From a checkpoint of a small image classifier: activation relu.
Rows from block 5 of a small image classifier, named by matrix and row number. Rows with one number belong to one channel. Each number is 200 + 40 x the weight over its row's rms, rounded and kept within 0 to 999. All counts start at 0.
After each channel's rows are labels from the 100 images, of 14976, where the channel reaches its highest value: "top examples" is what is common among them; "colour at peak" is the nearest of a few named colours to the mean colour under the peak. Only what is clearly more common there than usual is listed. The data: drawings of small networks of dots and links. In brackets: how many of the 100.
# convs0: first 3x3 conv (model.blocks.5.convs.0.weight, 192x192x3x3, each kernel summed), inputs 0-191
# convs1: second 3x3 conv (model.blocks.5.convs.1.weight, 192x192x3x3, transposed, each kernel summed), outputs 0-191

convs0.46,205,186,230,148,175,204,172,218,151,114,199,237,179,201,228,236,276,193,250,195,142,218,184,192,172,122,185,188,121,238,198,174,232,225,136,190,198,178,203,174,152,277,243,210,110,206,154,287,226,183,159,180,149,167,247,198,199,182,85,191,182,242,175,218,259,188,144,148,227,182,163,232,218,157,238,201,217,202,137,177,160,121,131,218,216,206,206,223,177,263,196,124,190,242,156,182,217,217,151,176,183,199,268,258,206,228,167,190,205,223,195,174,212,230,297,282,199,260,278,236,98,256,196,194,206,168,183,188,143,203,138,189,221,212,142,213,159,170,215,219,176,103,283,246,173,180,190,213,217,188,198,212,213,165,184,202,195,201,213,197,126,173,230,173,242,196,245,195,127,171,168,165,189,198,230,156,179,200,176,171,207,302,167,116,198,176,252,185,127,217,169,192
convs1.46,201,228,224,163,275,116,230,219,141,184,192,192,257,211,283,260,232,209,220,235,237,157,207,201,253,270,112,177,208,206,123,210,174,165,211,155,192,192,197,231,229,178,246,240,184,217,249,192,203,145,200,209,188,182,221,224,385,243,173,140,190,205,205,215,187,194,192,242,144,197,198,140,188,179,210,181,182,207,176,285,240,230,212,192,188,221,195,178,237,161,197,122,184,219,217,204,140,161,201,251,181,222,247,186,202,198,235,212,197,304,125,156,205,155,225,175,156,218,205,204,166,187,196,280,197,280,201,144,220,182,187,161,254,187,207,196,238,159,237,199,146,217,205,242,239,191,208,200,185,182,249,146,200,208,77,217,236,189,302,186,153,282,205,200,157,191,287,209,166,238,248,250,234,227,204,224,240,232,188,207,156,276,132,184,182,162,237,197,213,190,232,147
top examples: five dots (57)
colour at peak: black (31)

convs0.132,206,228,273,173,213,152,208,205,187,228,142,167,148,195,199,175,216,206,198,194,220,149,202,120,139,113,170,212,138,200,179,182,193,303,146,171,178,259,226,200,130,238,166,178,186,152,170,189,133,240,200,161,130,164,124,195,190,163,199,212,169,266,186,211,192,185,205,148,186,219,210,241,201,259,187,281,220,161,215,201,147,130,170,165,147,232,141,231,201,152,186,176,233,226,168,207,215,255,189,202,173,133,261,303,151,187,154,183,227,286,191,243,132,227,155,232,282,259,245,251,245,112,186,137,226,289,195,131,274,164,147,218,159,174,192,199,219,197,239,212,222,155,195,189,181,88,213,202,181,183,174,136,215,201,186,153,191,180,200,201,204,192,177,197,221,254,170,231,176,150,195,180,186,200,161,228,272,168,268,244,186,222,238,228,140,195,195,215,219,155,216,152
convs1.132,200,195,150,196,220,204,192,289,222,254,208,165,241,179,147,143,209,220,245,121,235,161,198,297,212,160,182,223,176,169,211,187,113,222,166,282,198,241,214,129,192,163,179,201,241,201,185,212,264,205,208,133,193,185,209,239,192,249,180,181,146,309,179,232,178,224,193,163,242,139,200,229,177,193,210,206,179,159,272,239,290,183,167,188,278,259,208,189,239,202,175,177,205,181,204,170,226,211,174,169,200,154,170,185,254,199,173,213,174,175,183,230,196,188,202,150,185,239,226,202,321,208,223,194,210,219,232,172,144,177,172,190,159,162,155,178,160,246,247,204,188,337,197,187,185,191,220,218,199,141,253,187,177,168,220,227,257,182,173,190,251,147,173,189,168,238,257,182,248,195,131,207,268,178,218,209,224,77,252,193,150,240,275,165,199,262,212,226,261,128,114,216
top examples: eight dots (48); complete (45); grey dots (29)
colour at peak: grey (79)

convs0.11,239,215,178,179,160,174,188,209,207,275,222,179,205,158,153,183,220,150,198,179,136,169,201,167,221,260,212,183,141,196,247,176,199,198,233,121,172,238,237,229,220,278,135,130,200,190,218,137,175,269,274,145,219,144,161,200,232,164,143,223,169,246,258,206,215,261,201,138,190,171,271,258,161,190,139,212,189,214,214,191,229,176,162,179,188,169,215,218,192,214,176,175,129,115,187,195,182,94,181,216,131,189,241,250,242,277,176,153,139,264,126,195,170,212,205,247,208,190,213,245,169,216,187,158,194,230,202,223,212,208,101,237,156,180,178,147,182,256,118,135,177,258,253,216,151,183,171,194,214,189,210,146,183,218,192,156,128,212,58,216,175,156,153,213,152,163,198,210,206,174,153,243,180,220,205,223,220,213,148,215,183,186,207,148,239,271,197,196,290,216,204,203
convs1.11,140,184,214,187,270,211,140,179,206,234,157,94,120,172,163,190,124,192,243,146,192,257,155,251,201,187,212,210,169,165,213,250,190,196,233,275,166,232,179,219,203,177,240,213,189,152,201,184,129,189,139,200,157,229,248,198,116,255,242,191,183,155,187,224,145,230,273,177,157,152,212,172,204,174,205,247,58,179,242,154,229,212,177,221,200,228,173,177,149,197,218,226,200,162,201,230,180,194,130,165,224,232,119,152,209,198,180,187,218,94,175,222,124,188,150,99,188,165,193,131,156,217,207,163,145,196,188,232,154,234,219,150,214,172,215,213,287,173,240,190,215,246,266,180,167,130,220,203,183,201,204,220,156,192,202,159,172,237,129,184,227,175,214,218,220,197,138,197,176,211,191,157,149,141,200,150,161,211,165,166,162,132,193,260,185,134,150,258,249,234,192,175
top examples: laid out on a circle (77); complete (56)
colour at peak: grey (78)

convs0.79,213,209,207,233,140,274,179,164,143,248,195,228,191,177,216,178,265,219,200,184,212,138,244,185,190,179,137,215,228,175,227,233,219,202,210,154,224,184,191,176,187,177,270,214,161,256,235,203,242,171,190,139,176,204,151,205,188,238,247,173,196,196,181,154,181,224,195,188,150,213,169,142,140,194,178,237,187,198,141,134,179,240,132,130,159,233,159,153,174,232,240,227,200,252,188,253,227,271,184,156,242,177,247,162,131,126,182,212,127,163,182,192,133,124,215,179,158,232,150,210,267,158,135,204,227,112,160,178,177,144,248,200,156,244,153,211,206,269,223,251,198,203,198,150,296,117,184,139,214,209,212,208,201,180,243,166,198,181,101,256,139,253,183,156,253,157,122,210,149,142,185,153,281,244,148,172,188,232,157,170,144,202,169,202,234,187,174,272,187,170,209,235
convs1.79,278,212,211,168,172,214,210,187,182,225,243,210,176,163,177,225,254,124,231,236,157,183,223,144,184,262,277,156,184,189,228,178,184,216,158,112,208,118,221,236,225,193,179,212,196,216,141,237,233,237,244,170,192,193,205,247,162,186,218,244,197,267,241,236,179,214,261,157,326,178,177,232,253,207,174,204,209,135,223,224,162,184,165,189,198,149,183,244,190,220,175,274,179,234,139,214,135,212,215,204,195,186,125,192,225,246,185,170,250,178,215,200,213,188,102,195,122,192,198,224,215,146,246,226,194,181,200,175,203,202,112,275,242,242,152,150,164,236,124,247,203,117,177,244,170,236,144,171,240,226,254,247,167,231,205,192,221,210,255,237,247,198,204,137,138,192,209,139,207,207,203,249,233,298,176,188,231,247,111,183,244,180,208,138,253,228,172,171,245,167,286,219
top examples: nine dots (62)
colour at peak: grey (73)

convs0.124,218,173,206,181,217,168,107,204,200,284,215,193,209,148,198,198,229,207,197,161,235,255,183,245,261,169,191,240,108,186,206,188,194,287,289,252,234,183,239,161,147,285,169,157,170,194,194,214,215,252,213,175,229,197,216,177,274,243,149,203,168,206,239,175,219,185,205,167,175,237,248,257,207,161,173,245,133,220,192,291,203,213,143,129,213,201,147,205,220,220,124,174,177,100,147,218,165,224,180,215,162,161,243,178,230,272,215,158,124,252,139,248,181,270,223,166,198,189,231,192,143,181,172,145,192,234,159,268,181,150,157,175,210,149,210,166,165,270,181,204,220,244,245,206,211,192,196,268,202,241,204,85,174,155,217,213,212,211,108,251,183,205,191,210,178,149,190,162,164,162,133,172,208,188,196,149,240,214,183,180,248,180,245,197,227,302,183,248,197,199,232,164
convs1.124,180,198,241,200,223,243,185,271,199,181,183,73,186,196,205,214,175,206,195,188,232,229,194,191,187,160,158,219,191,171,198,196,158,216,283,298,222,163,123,173,245,181,232,209,212,116,222,210,225,179,182,216,209,135,172,225,220,177,244,204,227,95,134,206,195,175,221,192,211,232,229,235,179,260,174,181,113,101,211,137,204,165,228,249,178,209,228,174,183,155,167,206,229,217,182,205,142,147,214,203,209,168,72,148,144,133,209,255,254,249,191,192,155,214,198,132,202,201,197,239,210,201,228,217,195,193,207,238,195,209,263,185,177,253,209,192,215,241,216,181,126,217,102,167,193,240,151,107,239,171,251,225,150,222,211,174,256,150,145,184,206,154,245,226,204,243,157,200,188,138,183,110,183,190,260,114,237,172,177,167,190,315,228,201,212,168,191,180,211,165,175,191
top examples: laid out on a circle (94); complete (50); dots: eight (46); ladder (39)
colour at peak: grey (83)

convs0.172,235,204,245,223,225,201,199,258,211,168,163,199,189,134,228,167,159,235,197,201,239,236,218,276,153,119,191,191,282,214,197,215,198,167,215,274,208,192,235,207,221,135,263,189,183,175,228,266,199,201,232,220,152,194,234,228,253,160,208,205,214,245,162,237,170,211,179,223,281,238,210,209,237,182,268,189,191,99,195,210,237,220,180,188,258,254,232,187,198,170,189,200,175,194,200,214,236,130,209,203,190,274,209,196,180,195,211,230,282,223,248,198,106,137,146,203,111,259,237,191,186,233,209,161,230,135,251,199,147,214,178,231,190,166,99,198,112,166,238,225,175,184,224,217,196,221,129,251,188,169,138,181,256,209,172,247,228,223,176,197,195,257,239,218,201,200,194,247,211,208,184,193,180,76,72,200,254,232,219,155,300,186,245,156,160,113,215,237,215,160,205,206
convs1.172,179,148,223,217,201,212,229,159,200,152,167,211,178,98,174,163,190,173,188,171,200,200,137,206,222,210,238,270,184,202,183,185,172,217,237,186,185,198,200,250,160,236,219,176,208,242,206,222,197,227,158,100,188,192,239,231,135,210,227,179,83,106,176,222,154,199,208,178,173,233,289,166,200,145,237,222,182,127,183,161,215,194,188,317,207,129,161,201,156,148,216,186,189,228,181,230,154,233,146,193,229,202,211,199,146,116,164,230,219,90,221,240,177,188,192,220,195,235,171,232,231,233,175,222,162,153,110,254,182,248,195,209,213,248,178,232,249,232,231,138,254,193,162,178,172,130,229,232,202,243,197,208,183,141,236,179,228,198,226,218,200,181,256,246,182,196,76,196,106,208,209,159,130,205,172,217,128,175,95,190,163,234,185,223,158,190,207,191,257,138,179,216
top examples: nine dots (72)
colour at peak: grey (66)

convs0.138,177,213,159,162,184,118,271,102,220,165,227,250,167,194,195,288,294,228,270,251,162,165,216,227,239,221,139,111,190,229,140,231,277,172,237,207,112,153,215,185,188,232,215,217,137,269,158,161,251,249,184,266,182,192,201,178,151,190,220,217,203,170,105,166,203,172,290,211,185,148,146,224,281,235,265,257,218,170,194,256,187,205,172,301,238,160,181,240,197,150,199,201,195,199,162,171,178,219,143,165,142,163,274,236,235,223,197,226,210,196,216,220,223,209,229,177,185,220,251,201,281,265,240,205,190,178,247,129,218,224,177,185,248,229,174,258,239,242,167,160,189,220,165,170,224,203,190,177,225,205,179,180,172,280,220,190,150,232,174,268,232,179,249,280,225,215,228,234,253,225,187,278,175,232,173,192,173,182,187,171,204,193,230,218,154,227,194,237,195,214,199,204
convs1.138,187,145,208,198,203,200,228,195,285,180,188,167,259,147,262,212,203,183,226,185,270,182,174,268,195,264,169,212,122,251,290,224,246,185,244,202,136,242,153,227,246,165,177,166,181,172,208,210,168,219,122,136,195,208,190,275,216,121,254,184,187,257,144,183,198,157,157,193,167,198,221,75,203,170,179,94,161,197,141,175,330,221,234,154,231,239,159,223,218,197,177,208,147,248,195,249,152,228,188,205,209,227,211,236,176,200,236,162,211,200,249,137,214,235,203,175,248,200,119,229,231,211,189,153,245,177,186,231,244,207,241,142,219,216,201,169,159,98,190,142,227,230,267,165,229,145,189,194,186,138,175,130,225,240,232,223,198,199,267,148,126,251,176,226,227,220,220,190,249,254,200,239,191,255,202,187,210,225,220,197,169,234,177,171,197,227,157,212,206,263,218,196
top examples: five dots (52)
colour at peak: black (25)

convs0.175,198,192,195,223,125,155,207,201,237,246,240,144,184,174,236,233,219,141,246,146,102,216,208,202,167,244,210,173,150,236,236,209,168,102,238,185,186,196,245,143,230,205,182,250,124,197,244,221,218,260,174,225,301,208,202,184,239,176,178,258,208,150,286,170,192,194,202,172,210,173,176,202,255,209,207,276,219,185,179,202,158,178,173,209,174,198,249,282,194,184,198,130,265,177,183,217,231,127,212,177,203,242,177,196,180,133,319,185,232,213,209,208,180,235,177,148,232,162,176,231,163,307,187,255,232,214,141,228,135,167,176,182,174,238,223,209,184,224,181,183,186,214,253,298,182,124,197,138,242,179,209,202,247,238,197,169,216,321,253,127,269,222,198,214,158,153,179,164,138,234,211,200,149,172,223,220,143,148,211,176,185,198,177,213,184,236,182,231,261,222,215,253
convs1.175,199,256,209,191,163,196,226,187,205,198,184,188,171,139,191,157,197,225,218,251,205,211,270,239,211,128,173,202,212,250,236,253,211,279,207,73,263,224,242,223,158,255,232,290,259,194,137,182,273,171,208,158,138,234,183,233,124,187,202,243,206,260,254,102,246,215,155,201,276,174,218,159,158,220,188,181,189,166,165,162,166,181,206,201,226,203,149,204,191,187,171,264,174,168,201,156,221,189,193,169,200,314,164,108,170,250,138,211,219,182,177,203,262,245,176,216,168,258,242,199,197,140,195,169,241,190,226,247,200,215,173,276,185,157,178,222,181,191,187,193,161,111,225,199,167,181,245,139,222,205,185,231,184,200,258,140,198,188,220,213,214,207,245,235,188,156,184,191,228,272,297,222,151,250,227,212,192,291,164,248,193,169,162,176,181,223,174,193,160,159,145,121
top examples: five dots (82)
colour at peak: black (28)